From a checkpoint of a small sound classifier.
Data: trained on synthetic speech, music and everyday sounds put through simulated rooms and audio effects, 94.4 epochs.
Rows from block 4 of a small sound classifier, named by matrix and row number. Each number is 128 + 32 x the weight over its row's rms, rounded and kept within 0 to 255. All counts start at 0. After the name is the row's rms in percent of the matrix's.
After each channel's rows are labels from the 100 clips, of 14976, where the channel reaches its highest value: "loudest band" is the band of the loudest frequency at the time of the peak. Only what is clearly more common there than usual is listed. The data: synthetic speech, music and everyday sounds put through simulated rooms and audio effects. In brackets: how many of the 100, against the usual share in percent.
# conv: width-5 conv, dilation 3 (model.blocks.4.conv.weight, 256x256x5, each kernel summed), inputs 0-127

conv.192 101 [137  29 146  90 124 130 121  69 174  92 121  62 129 177 161  75 112  81 130 135 107 167  91  69  97 122 161 139 183 146  95 130 119 108 116 161  87 139 107 149 116 134 128 148  36 127 150 147 159  80 158 188 125  92 169  69  88 107  89 101 109 140 135 150 106 182 106 108  92 138 107 159 167 170  90 144 140 119  92 126 145 113 107 189 156 112 137 155 142 102 116 122 117 138 102 148  79 126 147  89 149 162  85  69  76 160  38 112 121 132 120  90 122  85 126  66 139 172 158  93 157 137 162 180 114 166  86 140]
loudest band: 500 to 1000 Hz (42 vs 16.2)

conv.67 094 [146  96 150 128 213 185 103 129  80 143 183 148 139 119 115 207 131 142 171 165 103 126 130 153 181 180 154 126 134 135 106  97  89 182 116 159 148 147 173 138 132 161 169 155 106 175 148 118  82 100  98 155 131  94 156 106 147  92 130  56  98 100 206 120 185 118 102 130 158 111 116 154  98 136 123 130 173 165 160  96 123 114 136 166  96 115 149 132 101  68 175 137 129 162  98  98 123  83 168 105  70 133 112 125  99 163 124 153 135 119 134  92  61 102  97 100 143 120 108  70 117 172 138 105  75 156 138 116]
loudest band: 2000 to 4000 Hz (25 vs 6)

conv.44 117 [131 117  94 195 171  88  86 106 106  81 159 111 186 174  93 111 112 142 102  81 108 152 144 118 128 156 168  78 158 115 101 145  97 146 145 120  87 109 140 113 150 133 146 176 154 161 155 170 109 173 109 186 139 165 112 130 150 170 146 163 139  68 158 168 109 121 119 120  92 112 152 108 115 117 109 123 151 115 141 135  85 122 109 121 167 114 111 155 152 137 211 165 125 129  73 102 120  74 100  63 122 134  98 161 121 117 147  90 138 182 100 190 127 182 108 107 134 109  97  68 138 159 202 141 158 106 164 141]
loudest band: 1000 to 2000 Hz (29 vs 8.4)

conv.202 096 [140 157 125 138  63 143 134  75 173 102 123 125 119 117 183  88 134 146  88 107  97 158 115 149 139 131 121  99 118 126 117 132 130 110 145 183   7 138  89 156 107 203  92  88  94 107 128 154  99  90 119 154  71 182 128  65  52 108 106 133 184 106 107 106 119 103 150 138 111 130 122 167 144 120 125 104  88  95 181 106  81 130 149 175 134 139 158 150 158 115  82 162 131 133  66 117 147 125 125 149 118 141 103 177 154 114 138 157  99 153 166 173 100  67  90 127 136 158 126  96 154  95 122  85 181 135 140 128]
loudest band: 500 to 1000 Hz (37 vs 16.2)

conv.199 107 [135 147  82 113 108 200 151 111 111 134 122 129  72 155 105  92 155 102  70  71 127 120  75  88  78 101 129 128 119 124 135 137 157  96  66 148 177 146  55 126 147 128 150 218 132 156  86  20 181  85 129 115 138 104  90 160 129 169 168 107 135  80 111 182 108 135 125 117 154 104 131 161 133 135 139 119 152 155 107 162 111 137 132  83  97 122  74 134  99 177  78 206 111 133 134 141 104 110 137 168 131 143 113 157 139 109 166 138  45  85 119  80  95 167 116 100  96 123 116  81 130 122 128 119 137 165 100 117]
loudest band: 250 to 500 Hz (54 vs 18.1)

conv.102 090 [ 96 145 143  95 113  80 114 131 151 129 123 118 170 123 175 134 142  88 105 180 156 140 113 116 146 125 173  53 150 124  77 171 122 134 119  77 165 111 114 113 114  67 145 126 123  95 163 145 140 121 131 155  63 163 101  37 136  81 160 132 135 147 143  52 112 106 120  80 109 162 112 180  80 196 117 154  87 150 121 108 138 165  80 164 111 115 109  81 170 117 152  97 117 154 172 104 125 154 100 122 155 143  90  92 182 150 111 105 137 124 140 120 148 148 124 128 158 136 116  47 157 117 103 135 114  81 122 136]
loudest band: 250 to 500 Hz (38 vs 18.1)

conv.114 094 [125 147 160 109 162 121 142 140 101 144 133 169 116 120 158 103  29 134 130 145 146  56 129 167 164 136  62 135  88 112  96 113 179 126 204 129 110 102 180  98  65 143 121 146  90  75 146 112 145 129 152  94 105 139 114 115 165 161 112 130 158 107 122 162  82 134 172 147  81  87 102 169 146 133 191 128 155 128  97 134 153  77 151  97 118 167 109 157  80 116 130 137 130 148 146  66 133  98 123 131 128 169 205 143 175  68 143 182 112 143  94 142  79 150 109  88 134 151 186 114 162 108 129 140 160  69 103 113]
loudest band: 2000 to 4000 Hz (33 vs 6)

conv.106 101 [151 122 144 130 150 101 124  85  90  94  78 107 135 102 144 152 104 126 147 119 141 126 108 149 129 111 141 131  99 107  79 105 121 151 139  93 183 116 109 123  89 107 136 191 114 115 109 126  61 140 115  67 144  93 103 129 161 103 144  52 113 151 128 114  84 185 152 110 160 147 102  89 156 176 135 147 137  53 156 179  95 171 171 120 149 109 145 206 154 140 185  88 123 105 154  86 150 139 141 133 178  48  97 124 188 182 118 147 135 164 181 151  79 108 155 134 148 139 150 109 142  79 140 108 175 123 144 114]
loudest band: 500 to 1000 Hz (43 vs 16.2)

conv.139 097 [132 110 154 145 125 116 133 117 147  93 145 150 126 118 105 152  61 150 123  95 103 101 128  95 118  70 123 188 131  93 144 120 116 163  49 153 154 146 102  95 144 198  63  59 122 132 182 130  86 181 115 147  70 146 123  94 129 190  55 147 114 137 105 134 125 149 135 103 104 106 129 167 148 109  98 102 173 117  89  35  96 138  91 138 179 136  62 202  68 186 133 101 118 106 113 186 109 111 140 129 111  81 117 156 128 112 165 116 154 150  87 192 157  61 156 156 102 150  80 142 160 108 185 122 139 159 102 154]
loudest band: 500 to 1000 Hz (37 vs 16.2)

conv.83 098 [ 88 207 168  94  98 114  92  80 165 114 163 101 141 126 161  82  91 124  99 131  74 182 122 158 147 124  84 116  83 154 132  97 128 133 130 131 107  94 172  96 164 133  89 125  74  68  35 139 176 142 130 105 159 126 190 106  85 109 110  96 145 135  95 141 107  95 199  78 129 121 130 115 125 106 131 177  86 121 152 109 122 105 133 118 154 167  58 116 113  77 125 122 158 161 135  86 117 156 152 106 118 111 103  67 157 149 108 195 160 170 160 157  92  98 147 139 122 157  93 166 129 120  99 129  91 148 130 142]
loudest band: 1000 to 2000 Hz (26 vs 8.4)

conv.85 101 [ 84  38 127  66 138 124 114 136 146 151 103 119  75 106  96 149 145  99 136  97 102 143  37 117 114 133 133 162 148  95 156  92 167 109 183 148 188 113 147 203 122  91 170 137 121 162 134 142 124 135 103  59  89 109 132 148 171 134  84 163 115 137 139 152  93 138  96 112 122 146 155 141 104 140 113 141 174  70 145 101  90 149 122 140  80 141 174  97 159 129 146 139 112  65 134  82 117 143 170 119 162 140 128 160 154 204 187 139  97 125 172 178 129 165 125 151  63 165 146 121 146  76 138  72 104 125  98 123]
loudest band: 4000 to 8000 Hz (51 vs 5.6)

conv.233 098 [125 111 103 112 153 153 152 124 158 156 139 149 116  55  82 211 175 152 129  67 111 126 107 124 131 117 170 177 157 116 182 162 145 114 143 160 155 178 153 172 114 153 175  76 136 121 173 152 145 118 178 131  89  60 170 159  79 170 142 105 100 145 118 145 114  89 101 144 115 147 109 131 111 143 139 117 125 107 121 120 125 142  59 138 121 150  74 128 145  96 110 203 120  66 132 108 138 117 136  90  71 134 162 147 167 130 127  84 163  86 100 118 170 166 159 147 125 162  82 107 148 109 132 150 129 136  98 112]
loudest band: 4000 to 8000 Hz (29 vs 5.6)

conv.33 097 [111 105  93 156 121 145  90 108 149 154 165  84 100 103 188 120 177 115  96 119 126  73 121 197 124 154 128 135  75 163  76 121 144 151 138 151 108 124 214  40 147  66 104 109  68 166 129  87  91 157 151 176 100 162 144 124 137 141 120 116 106 116 141  55 177 180 172 131 139 114  65 174  99 135 166 150  69 125 109 102 118  71 162 138 112 177 128  88 152 129  97 106 126 174 113 135  87 109 132 113 149 112 170 124 119 117 128 149 212 144  94 170 114 158 135 114 185 121 135  84 191 108 108 112 104 126 194  70]
loudest band: 500 to 1000 Hz (40 vs 16.2); 1000 to 2000 Hz (27 vs 8.4)

conv.109 116 [163 131  96  93  47 180 134 124 100 109 148 122 123 128 171 113  91 137 147 203 171 124  94 140 117 140 128 127 147 141 180 110 153  67 173 124  55 122  87 118 161 123 150 150 117 108 141 145 134 110 115  71  92 141 171 160  81 104 151 123 160  92 139 184  95 134 137 164  78  98 133  98  84 131  97 120 183 148  82  77 126 121  83  99  55  56  77 108  74 146 117 107 182 102 102 114 113 128 148  89 168 129 113 151 150 128 164 106  88 113 138 119 176  48 148 152 146  83 104 124 118 141 112  76 150 156 158  62]
loudest band: 2000 to 4000 Hz (30 vs 6)

conv.129 098 [145 113  87  36 118 176 136 104 132 196  90 146 134 182 100 154 130 106 159 135 161 142  73  99 127  98 144  78 124 127  92 168 139 157 104 147 165 136 147 150 181 137 134 189 177 139 118  89 161 124 151  44 102 153 119 147 144 137 107 121 144  95 127  93 160 120 159  86 177 110  56 126  71 101 144 138 125 202 113 137 106 108 136 114 141 142 146  85 136  95 104 135 118 145 184  88 214 158 137 110  90 158 205 153 100  95 162  99 175  96 120 115  98 151  89 141 131 114  91 128  59 158 117 111 115 123 112 154]
loudest band: 1000 to 2000 Hz (29 vs 8.4)

conv.207 102 [132 106 181 147 112 131 134 151 136 153 126  89 140 134 173  93 104 134  98 122 137 142 128 143 128  97 143 120 125  76 127 119 123  52 149  64 169 110 130 126 163 118  74 126 107 124 169 119 149 100  89  96 173 103 160 144 100 125 121 110 131 127 145 150 105 121  30 125 111 142 141  93 151 110 123 121 154 144 196 176 152 145 121 108 118 144 192 186 123  82 141 160 112 125  67  68  89  57 121 146 120 177  93 108 130 109 127 197 121 127 154 117 118  48  94 152 113 174 119 170  82 171 127 129 150  68 150 149]
loudest band: 4000 to 8000 Hz (28 vs 5.6)

conv.86 110 [129 146 163 155 114 110 150 109 144 109 145  94 111 168  77 156 169 152 150 105 143  73 129  80  90 136 138 111 145 120 131 101  78 148 157 126  88 122  70 185 104 135 146 137  91 173  93  87 179 132 128 157 149 128 175 195 119  91 146 128 123 164  96 124 109 135 141 128  77 105 139  99  98 138  98 132  79 118  47 101 102 173 118 129 106 126 117  93 199 127 153 134 121 140 104 197 182 104 106 174 194  97  77  98 121 138 115 154  73 115 124 118 138 124  64 141  72  90 109  92 149 131 134 117 113  98  94 161]
loudest band: 500 to 1000 Hz (38 vs 16.2)

conv.160 097 [102 150 134 144 148 129 103 130 173 134 188 115 105 148 148 132 186  99 144 177 128 102 148 152 126 167  57 109 146  96 123 167 112 195 121 104 121 198  84 129  92 103 211 112 101  79  82  67  89 118 148 117 146 130  87 119 200 123 147 120  97 136 188  87 152 112 138 183  94 112 155 150  42  74 210 138  99 122 141 102  82 121 141 196 123 128 184 140  92  74  91 133 150 100  62 108 151 127 120  96  91 125 174 166 160  89 153 103  70 132 112 165 152  96  80 128 110 137 117 136 159 135 148 170 158  97 107 102]
loudest band: 1000 to 2000 Hz (30 vs 8.4)

conv.170 111 [108  42 179 121 119 195 112 166 102 180 131 123  82 118 186 167 109  89 116 188 109  84 132 140  80 111 139 128 145 122  58 149 107 128 136  92 105  93 128  79 135 109 156 103  71 161 128 159  83 184 116 112 115 119  72 170 120  97  44 152  54 144 112 173  89 130  87 163 139 161 152 148  99  72 104 111 128 152 154  89  91 121 101  62 166 147  79 115 112 116 114 120 165 161 140 110 151 105 129  67 117 164 147 119 128 135  91 163 107 144 118 100 154 159  97 121 151  95 222 183 157 123 115 201 166  89 133 104]
loudest band: 500 to 1000 Hz (52 vs 16.2)

conv.227 112 [ 89  66  95 133 148 139 139 143 121 142 121  86 109 117 186 104 105 124  70  62 179  76 171  57  74 156 113 110 108 126 194 158 100 136 105  97 152 138 137 121 139 111  93 102 122 147 104 110 138 126 138 115 154 121  88  96 110 116 133 143 119 159 103 140 108 135 127 105 111  88 162 170 164 148  68 149 135 107 126 156 173 108  95 152 175 105 104 103 154 127 165 138 140 165 123 160 118 107  71 171 148 186 126 146  96 125  90  95 120 141 130 126 133 123 127  46 112 103 133  95 175  54 134 123 112 159 121  89]
loudest band: 500 to 1000 Hz (43 vs 16.2)

conv.144 103 [119 154 153 162 163 109  57  58 134 189 158 142 105 119 136  78 153 179 188  40 129  69 112 150 187 161 186 131  87 119  85 161 114 132  98  97 171 142 114 178 152 113 186 175 168 184 119 123 207 132 169 166 101 104  91 105 120  99 164 118  96 201 111 127 160 138  93 153  93 102 118 124 117 162  84 111 184 125 143 177 120 180 137 130 134  85 144 136 152  79 145 174 114 134 177  98 126 128 107 123 105 110  60 105 160 128  86 138 125  80 107 126 127 167 125  85 149 100 122 159  96 111 123 133 116  83 144 138]
loudest band: 1000 to 2000 Hz (41 vs 8.4)

conv.80 113 [117 142 196 146 110 131 112  99 129 146 173 128  97 157 127 139 183 131 102 124  91  66 106 159 132 144 186  89 114  83 191 139 161 114 103 121 255 125 101  88  84 111  80 168 182 128 108 107 149 118 116 135  70 136 137 113  89  92 143 147 127 111 149 115 192 105 128 153 164 153 147 126 160  66 175  89  91 130 112 109 126 136  58 131 143 106 137 119 137 133 126  99 197  87 147 109  87 101 143 129 105 176 155  93 147  95 104  91 125 138 103 128 108  88 191 127 131  98 163 152  91 123 158 187 182 148 157  65]
loudest band: 500 to 1000 Hz (45 vs 16.2)

conv.32 092 [133 166 131 145 131  89 146  98 131 128  70 156  82  98 104 104 176 147 114 119 192 136 138 164 160 154  98  98  98 152  99  91 157 126 132 133  92 144 102  73 116 134 135  97 130 127 143 144 180  87 109 132 139 174 105 127 133 115  90 170 128 107 133 176 118 164  96 132 149 158  73 177 157 157 122 118 108  63 148  96 138 117 104 131 115  70 130 104 115  77 159 101  89 150 130 163 153 173 149  99 139 170 141 145 204 150 153 114 152 136 118  88 128 103  93 108 127 139  80 156 123 131 170 122  89 164 157 155]
loudest band: 1000 to 2000 Hz (25 vs 8.4)

conv.149 101 [136  95 142 172 171  91 122 123 113 151 139 153 130 121 128  64 121 169 151 129  87 166 124 120 126 158  97 185  94  98 118 148  74  96 153 170  87 105 142 168 158 115  74 154 152 132 143 134 200 119 144 127 115  95  85  65 139 135 140  47 127  88 121 118 119 148 129 159 163 171 108  86 166 142 127 140 136 188 106 171 157 111 108 124 103 107 153 156 113  93 122 147  85 129 122 131  82 141 127 171 130 102 158 124 166 155 122 126  85 159  84 127 147  64  79 151 142 123 149  62 167 222 121 129 108 125  42  81]
loudest band: 2000 to 4000 Hz (31 vs 6)

conv.245 105 [188 112 121 158 134  94 152  84 164 144 156 121 160 115 155 105 100 105 128  87 144  59 123 117 159 155 129 177 154 146 107 133 167 109 106 103 199 172  96 115 122  38 128 117 129 160 144 135 118 167 118 147 117 138 127 124 145 139 132 170  96 175  91  68 102  93 188 111  86 138 113 141 122 181 129 148 114  95 148 116  74 177  78 132 156 181  74  97  63 140  89 142 105 109 132  80 103 143 164 160 172 121 110 139 115  65 177 147 144  65 134 107 134 121 171 140  93 131  93 146  89  67 121 144 112 116  65 159]
loudest band: 500 to 1000 Hz (47 vs 16.2)

conv.157 095 [152 160 130 167 161  73 188  99 141 143 148 101 133  85 106 172 130  95 144 111 124 136  80 150 129 151 109 101 130 132 136 126 134 165 145 103 139 137  90 149 137 148 152 150  81 115  88 169 173 102 150 166 128 120 134 196 151 222  94 166 120  96 121  68  88 162 102 144  76 159 131 109 195 148 124 208 117 118 132 108 123 155  89 107 133 120  94 138 138 122 114 120 115 138  95 100 156  99 156 160  50  86 121 118 165 115 172 110 112  62 102 152 118 106 120 120 159 120 119 172 127 104 128  89 129 100  59  92]
loudest band: 2000 to 4000 Hz (27 vs 6)

conv.63 099 [155 159 120 125 130 121  89 118  99 121 125 156  97 176 154 125 168 126 113  74 162 140 172 118 155 147 141 190 132 156 119 134 179  98 158 106 183 126 102  83 151 142 104 111 147 177 125 115 181 127 107 187  94 131  78 114 172 169 179  95 125 118 158 138 167 110  95 134 107 171 121 106 131 149  89 167  60 117  70 150  69 149 141  92 188 134 149 189 155 160 167 133 151  77 145 120  97 146 167 151 124  89  38 103  90 139  94 133 146 108 157 170 152 121 141 113 132 166 122  99 136 122 182 115 130 160 127 132]
loudest band: 250 to 500 Hz (58 vs 18.1)

conv.208 105 [137  99 135 147 104  93 135 139  85 125  89 121 179 165 171 139  80  87 187 100 114 137 161 137 182 117  97 109 150 103 155 138 111 111 143 118 127 112  72 156  94  81 130 134 136  90 142 117 123 124 146  91 161 118 121 115 149 164  62 106 130 175  95 143 105 129 124 160 108 127 128  97 171 128 118 131  48 149  98  84 154 114 129 151 156 134  93 139 135 134 106 105 153 168  81 133  78  46 157 147 108  63 132 134 104 178 147 121 153 122 130 138 136 167 160  66  68  87 121  68 135 153 166 124  86 150 107 142]
loudest band: 2000 to 4000 Hz (31 vs 6)

conv.132 102 [ 79 161 127  61 139 124 175 113 154 103 154 179 143 211  81  60 116 104  90 106 129  65 111 165 126  86  29 105 141 142 188 125 116 128 146 130 155 144 100 190 202 149 126 143 121 125 143 121 133 202 182 169 136  85 137  85  93  66 118 178 102 140 157  87 125  89 132 119 104  86 159 128 126 137 118  89  93 122 136  59 128  74 178 163 188  62 198  94  99 103 166 154 103 135 141 138 102 116 113 132  92 125 127 110 173 126 115 117 158  93 160 169 108 106 168 107 137 166  95 100 113  97 151 119 161 119 130  82]
loudest band: 4000 to 8000 Hz (26 vs 5.6)